A small spectrogram diffusion model, trained from scratch: norm groupnorm, widths [96, 192, 192].
Rows from block 3 of a small spectrogram diffusion model, named by matrix and row number. Rows with one number belong to one channel. Each number is 128 + 24 x the weight over its row's rms, rounded and kept within 0 to 255. All counts start at 0. Numbers have three digits each. After the name is the row's rms in percent of the matrix's.
Before each channel's rows are labels from the 100 clips, of 14976 (inputs lightly noised), where the channel reaches its highest value: "top examples" is what is common among them. Only what is clearly more common there than usual is listed. The data: tunes sung on syllables by a formant synthesiser.
# convs0: first 3x3 conv (model.enc.1.1.convs.0.weight, 192x192x3x3, each kernel summed), inputs 48-95
# convs1: second 3x3 conv (model.enc.1.1.convs.1.weight, 192x192x3x3, transposed, each kernel summed), outputs 48-95

top examples: reverberation; vowel: /o/
convs0.56 097:173129147114121165127155116130077090111099117098142107157072108181103152113125155137106147147115118103129128137155117151109113133152102087124174
convs1.56 099:128082121165147078140116091144166136132125116126116160116131123113138096088132105124172161111155151117117116149181135103144157114113139112127157

top examples: reverberation; vibrato; vowel: /o/; vowel: /ɑ/
convs0.71 121:122117113091152121154111104152115125082075116115152135111086139111131158125113118161113126129105142148150134138102111165156154120109115121118142
convs1.71 108:105126117165143117115184125163141137135142114113148133093146123132119114111129111104165104137124109117152151125138143106119097102114185114126109

top examples: clipping
convs0.31 071:104140127145102093162119082216125169134118157142121147110100149103084106157133134147167189128102186117116119093122124166125122150178154117111102
convs1.31 064:113154137150169150137148173100107121131111088138133126072130122153152155146095129152150107097155143145108108142123153143124146163129141183148134

top examples: pink noise
convs0.60 080:109131097159166117115140137147099096122143138116154104123130110100135128104120092154189096093093150137154148117157137157161126103161113184130149
convs1.60 080:144141164106126147174150132166126124107141157109124125161124157177129119183112166148110146120136135124134174097114070106130104126135120105177145

top examples: vowel: /o/; consonant: none
convs0.84 093:150090135128153112164107120112122169124103104082147095171089130132107118109110140124092168134163124117135121129131138145109101105156152094147172
convs1.84 083:111144112180143103135117104127158121161142124142149173148136135130147144110099134143136133126122154180108130132093170100174154152180118109128159

top examples: vowel: /i/; clipping; first note: D
convs0.34 108:170129072121150125098150168128090108118129087125124179133144171113126144108134128131137128150096115108127100140167135123167086094138124132105112
convs1.34 097:129134120076140125101152119136107101128114138111172132152111169163123129133071130152139125111135117135134110139085088159129149156126109141135116

top examples: vibrato
convs0.135 104:128101096103159135139093102146151133069129128113137145105096098143099104139140127139138107112141123134137199111150102122149126185149090178109180
convs1.135 091:130116103126096105135126120144136083154064133110145087092144148142158122133134107111131087123174122115085101135109115119097143053121129141140084

top examples: vowel: /i/
convs0.87 081:127107182137156111147102113094094134104111125118131140150123156111089065151166149193161119159139171160107110120168103133152099171117091149117127
convs1.87 070:158106118118149109083125134092161154126133147153138140157150108153128171135094090114106156118165101087119099128123154144130131122130143137163147

top examples: pink noise
convs0.24 092:144136123131149103159132135105118139116119140087117158130136124109151154161118103147109124116123157119117147154160163122092094103110138049109100
convs1.24 076:141112137167123163162101123116126108136134103123177141141092107180130111133132168107130157136134120157162108123097127097175164133145131161086182

top examples: deep voice
convs0.106 074:111106135135138079107169106086106111140170109146136098104088118160122111127105140125133170121149161145093121145116173092144128113115106145146137
convs1.106 074:141151149104115153125112136214144119123100165121111134137103143123144117162190116145167140154125087134115146144120126130174148109139107112158121

top examples: thin (high-pass); consonant: none; first note: F
convs0.136 075:133131171150105116135133089115095130079125125147089115136135085114109103101102118099108088132135124173137137157078143114164119122097089118167189
convs1.136 080:112133065123104180155143160099137107132092134116122151114113205186141133112119161139124123094148110140095107107112085135128121145115119154114109

top examples: vibrato; the note F#; first note: F#
convs0.103 120:107134152103195147108106138094086126111097165133130154172111124144141122142134132089179189125131110138142136163133150149073137132157141123128119
convs1.103 118:144085137155113152096094130136146133096112091111136131114117141142110137099104113143101087133112131125155171115125168151100129123127148147154148

top examples: consonant: none; deep voice
convs0.102 106:122172109172113138069093102144111111165084107145120121130134131123119182141165104124103084105176126160106110125149133149107128156117125139113111
convs1.102 103:104138157123169124160168153094116114089106151099163136109160127149143092108089134173115152197104157104093097130098099118154124134115143136170132

top examples: deep voice; consonant: /ʃ/
convs0.124 094:139148099132137109125108150108118121080135104165182109118134131101131122116138103140121114120067128127135143131133112143089156091120139146105162
convs1.124 083:148147148085137087129134123122102110160116098151083171116069163148121132129159147092155090088106123129153122139157122117112113098184147174126121

top examples: vowel: /i/
convs0.180 101:120156138113132153110134106104181173168127173131136133143149109131151151138149145133128144147123139120140118172142128123096144096151119134089105
convs1.180 121:135139122155120138153103104117106091151115097102141106105113133100127121133104127099112136098112076147124067147103096150109130092098114082138137

top examples: child-like voice; thin (high-pass); consonant: /ʃ/
convs0.12 102:159150130084084137125105091117115076154149133173156139147128096084110170128108103096144123143141136153161164149144107157134122142163097168112103
convs1.12 099:137113135128070137120127127088107133115129115097131129101149111099153080132129184086106105099101098116110118124090110083129136073103089136108116

top examples: pink noise; white noise
convs0.159 116:122131122129100106194129146130157136140100147156114127115112108105097118133112127162119138138113147131163186140148149080113143132108119130120114
convs1.159 126:139103122122110136122153099117116103127120137074127099152126137141096080085141104162087108125130113103140082105039142162132124098089112146133116

top examples: child-like voice; vowel: /o/
convs0.123 094:124156136129159136148134152128100150112110158126120143130124115120109145118115093159181220158111105146138131108136105128115153155131086095152119
convs1.123 128:111142123135094107070126094125119149118108092108121099158118118109149128107133107131166092099134116201074146120097072117128152106157101140102108

top examples: high voice; consonant: none; vowel: /u/; consonant: /l/
convs0.105 119:107082132151163115159152137123127105134190158127143138109171125102161102136137120134128163150161142123111110129175134094123092170134100130139097
convs1.105 113:136131136086101152092162122115147101125106131135125137115090116131098143144097144158078143070117119127082115142097118121100105121127115110128125

top examples: consonant: /ʃ/
convs0.178 084:157074167102125089145119133140107137098079126141143148132086115059130149126158105170120109157121161141135125128104161103143140097163134119146116
convs1.178 075:084147055162097123098137100137146102185128133173150110170120131130099174150135133104116107124180105126107142138136147175140116123100105130094108

top examples: thin (high-pass)
convs0.11 099:110135124108162113131137144113099105144139152135192102096111095123142141141150140099091088175135154125169118134148145124108165123087106152121154
convs1.11 089:156120072127127100131145133114127121115182118145111126105141142134116097138147180123126128147139139101096143161112118140135105100118194155132077

top examples: pink noise; rumble
convs0.65 078:143106124155092107135132125112095136111154150138130113135130123135165099169146130106113128083141162101131112124138137177107098126146113128160128
convs1.65 071:158114180104130135171106147113143145158103090130117151157116138127121147143090135118101153161112110166128195123114087099139121125167134076146197

top examples: vowel: /u/; deep voice
convs0.50 123:136123121135129111151141120144181118080165096110139127190114097051114151138091110155140132116129153146133158108145130135140099115141158132103126
convs1.50 165:119144139130101165147105127152132131131108125171165165109166157173089119151116125096141075094151158169076167088146083148108135110174118126133132

top examples: low voice; consonant: /t/
convs0.47 101:084108109131103173105144116111170131169122193137130130153137096146121145132166129129148064120090128139099127108150170128133153150069132153145130
convs1.47 083:152138170111109123175141113077112097082128132116146147105087137148153111124121100143110126148116130126122074138081082086139095087114128085093121

top examples: vowel: /u/
convs0.130 091:174117127118129135145147138180119129129168104107124137169112116107094091115102095112114119114162113151131111122102122111116134160126148090106106
convs1.130 078:090147131114115162104129152108098116138137103122099130074138154115116184122131120113112135154125141144129163072165159146150178129109126129137108

top examples: clipping
convs0.138 095:158091178150123112128149121106089122157101133111139126108140098156145118112126143174108096137159159151121120144125155109164120139099134138155074
convs1.138 079:110133104125165118116107113133139140158135139126126135129107132140105136145156140120135116133123160136127105166092144178118152162149161147189146

top examples: reverberation; quiet level; deep voice; vowel: /u/
convs0.144 100:117142084092125116130149149148125140108126133120114162149110113053122097104148094110095148161094142094117147092115143091096132112060107095109185
convs1.144 101:091147149157125105133100068091094118133125103114144068118152113117122136114091116105106140126096122134114164138155098177110087143129101096148120

top examples: pink noise; white noise
convs0.75 086:152131132127094104124171111172099120132143099101100146129101113093142110113111100097117134083081159118167152120121093164109151158110149120115160
convs1.75 068:119117136124147153159091147138141120119108173185115136122134105082132127131112127109120155170139112161139146140165135146156108126160143140209098

top examples: consonant: /ʃ/
convs0.4 115:142151117123123156117159092112157167107145152115135115114127106080150115120115095116131134142115147125078136102142120146125119105167134097119095
convs1.4 133:124103128133149140184138142163161153156143126101122158132119125150094177126106151144132055146111164143140143137144094112103147128103106148132121

top examples: vowel: /u/; mains hum
convs0.57 099:150151137137170151122128133130155119096112141134095151173122111095183145154133132212119134113157139121146170147150118159127120101112106124141121
convs1.57 153:119135190121114138139101095126093113154116115146135124167175147111101135143125106113134114096144129158063193129145136129139133138179095129111100

top examples: consonant: /ʃ/
convs0.9 093:104098128098117117135127155100086132131136131118141099166083145139125182142126139055116117149140122093103106113108110128141155092084118104110122
convs1.9 083:115094109107146101116160108119100158135179093134167151141113154160140101121110128172099116178127132147058126141135124112170094186133144140110133

top examples: consonant: /ʃ/; vowel: /u/
convs0.179 113:121122075103105127161148092140113152147088126089126130089129137117076149152127126129158116136112156111140132110091201118149141127161120110136155
convs1.179 104:131132184118151149124128168115079156147187119140119136199166119158136131137131156135105115157140136145125147168101083131127138180101111134117150

top examples: vowel: /o/; consonant: none
convs0.101 084:077098192113136103151106126144170139125125146103146147165110136121153110140090152101115150172129159105134160134110142140144117132098153159134122
convs1.101 074:123121078121103141165156110082098124134104152083120122128146142113093179118177130144155090144124111171132118151130124082137128114133146086110121

top examples: consonant: none
convs0.90 153:116125141122125125087108128141087138100157136137133140160148122082146125125111140107129163133089133134110147150187118143109119153121152144123147
convs1.90 165:104098170134131122116174097096118121131131127123110125165146103179138105133115130134114147117130127099093102097111127121121110146153086114127109

top examples: vowel: /i/
convs0.22 101:136126130135207132116180137165126165130141108130144121141146109143096136127154151108122129141133127146142130143114140126121132150183114107144121
convs1.22 088:127092168142105097114155109126139124114117152125186154055109151088123095120073133155134104121125148122119079130110126129104128108155124125133133

top examples: vowel: /u/
convs0.104 097:170145112118152116127147130092172116131137112102114162152176163120132114171177154162108132100107142123138093151140173099134087133163130109114124
convs1.104 095:132122147153134138099128087125112155116113104097157131155102117184142130123093122135142146152103156140094124110106107125120087136153132131119151

top examples: consonant: /ʃ/; vowel: /i/
convs0.158 106:130156110126108077155139113112142137150144103128118078106082113056112108122102126096084158099087136074102117109115123108096124113120130148120100
convs1.158 100:118116139120163122123125125140147171094137152103116131176126150139170117124116157153165132137128137146150133170147149171138148151114111118155127

top examples: low voice
convs0.29 079:121146117153105182128136153136151120148130100152167120124122147083100152124146109152137079155123124145135096145169140120098077147111116073149156
convs1.29 100:128147165123066116112101125120099129118152113119144129097146082144176098169079149111121174152135141107107143154150115155099138122175096112155155

top examples: child-like voice
convs0.14 092:120135138151143133075060143133154137100158165136106132106110105121127126121131131126117127126174117086094116121135125106114106106163121108167124
convs1.14 099:104143178096098098090089119130117129124062090139126112185145134109125117129098132109141125112158134203132161146118125122106115120180102125137139

top examples: pink noise
convs0.154 100:077102170139127119146133126144126096090114088112122147118108126091143110125136103165127121137136164122111190141125134125125119105087150108139101
convs1.154 081:133132109137100099112136115087108138199108142121147136115136169170113158117167128118127119100147150171156133142130105090071109149143141092123156

top examples: consonant: none; first note: D
convs0.95 098:107120108128142135105117128134122158123138103152128131142121130108120138149146158091121151131107122091119131121178119136116115073095095089132141
convs1.95 083:125114083087076111170135085114081139155136124146123098100124137101154117109125111115108178126115111181109079184108138111128141108138121134147106

top examples: vowel: /i/; consonant: none; first note: A
convs0.80 092:168140114117136116068147109092176125119140171117131115167144119123136151123104131156137130173134100133125122091106114124123137104156106142120127
convs1.80 098:163129148157115160150085152100153111160135176146137116101125147066118143133096117101163137092167128162115120058108099143110148109116126111118142

top examples: vowel: /o/; consonant: /ʃ/
convs0.129 087:147112140109141128123125152133141124149104129115073141135127107110113135167149130158143123092110098134106148124144123094109104142144108081123090
convs1.129 072:123109150075141155146169166158142102104148118155113155154104120142116095129141150121106124106120061113140140099091118141150125179140100149125170

top examples: vowel: /u/
convs0.125 080:185105171156145095180137117077101121103114152161126144210120140109142119110098117140099113137108146115172140100167143132136176110166133137117072
convs1.125 075:089133095119079138126113131131153102112115136140147121139108178148091123135153167119132092119113125134111108134134104152129135114111096120116137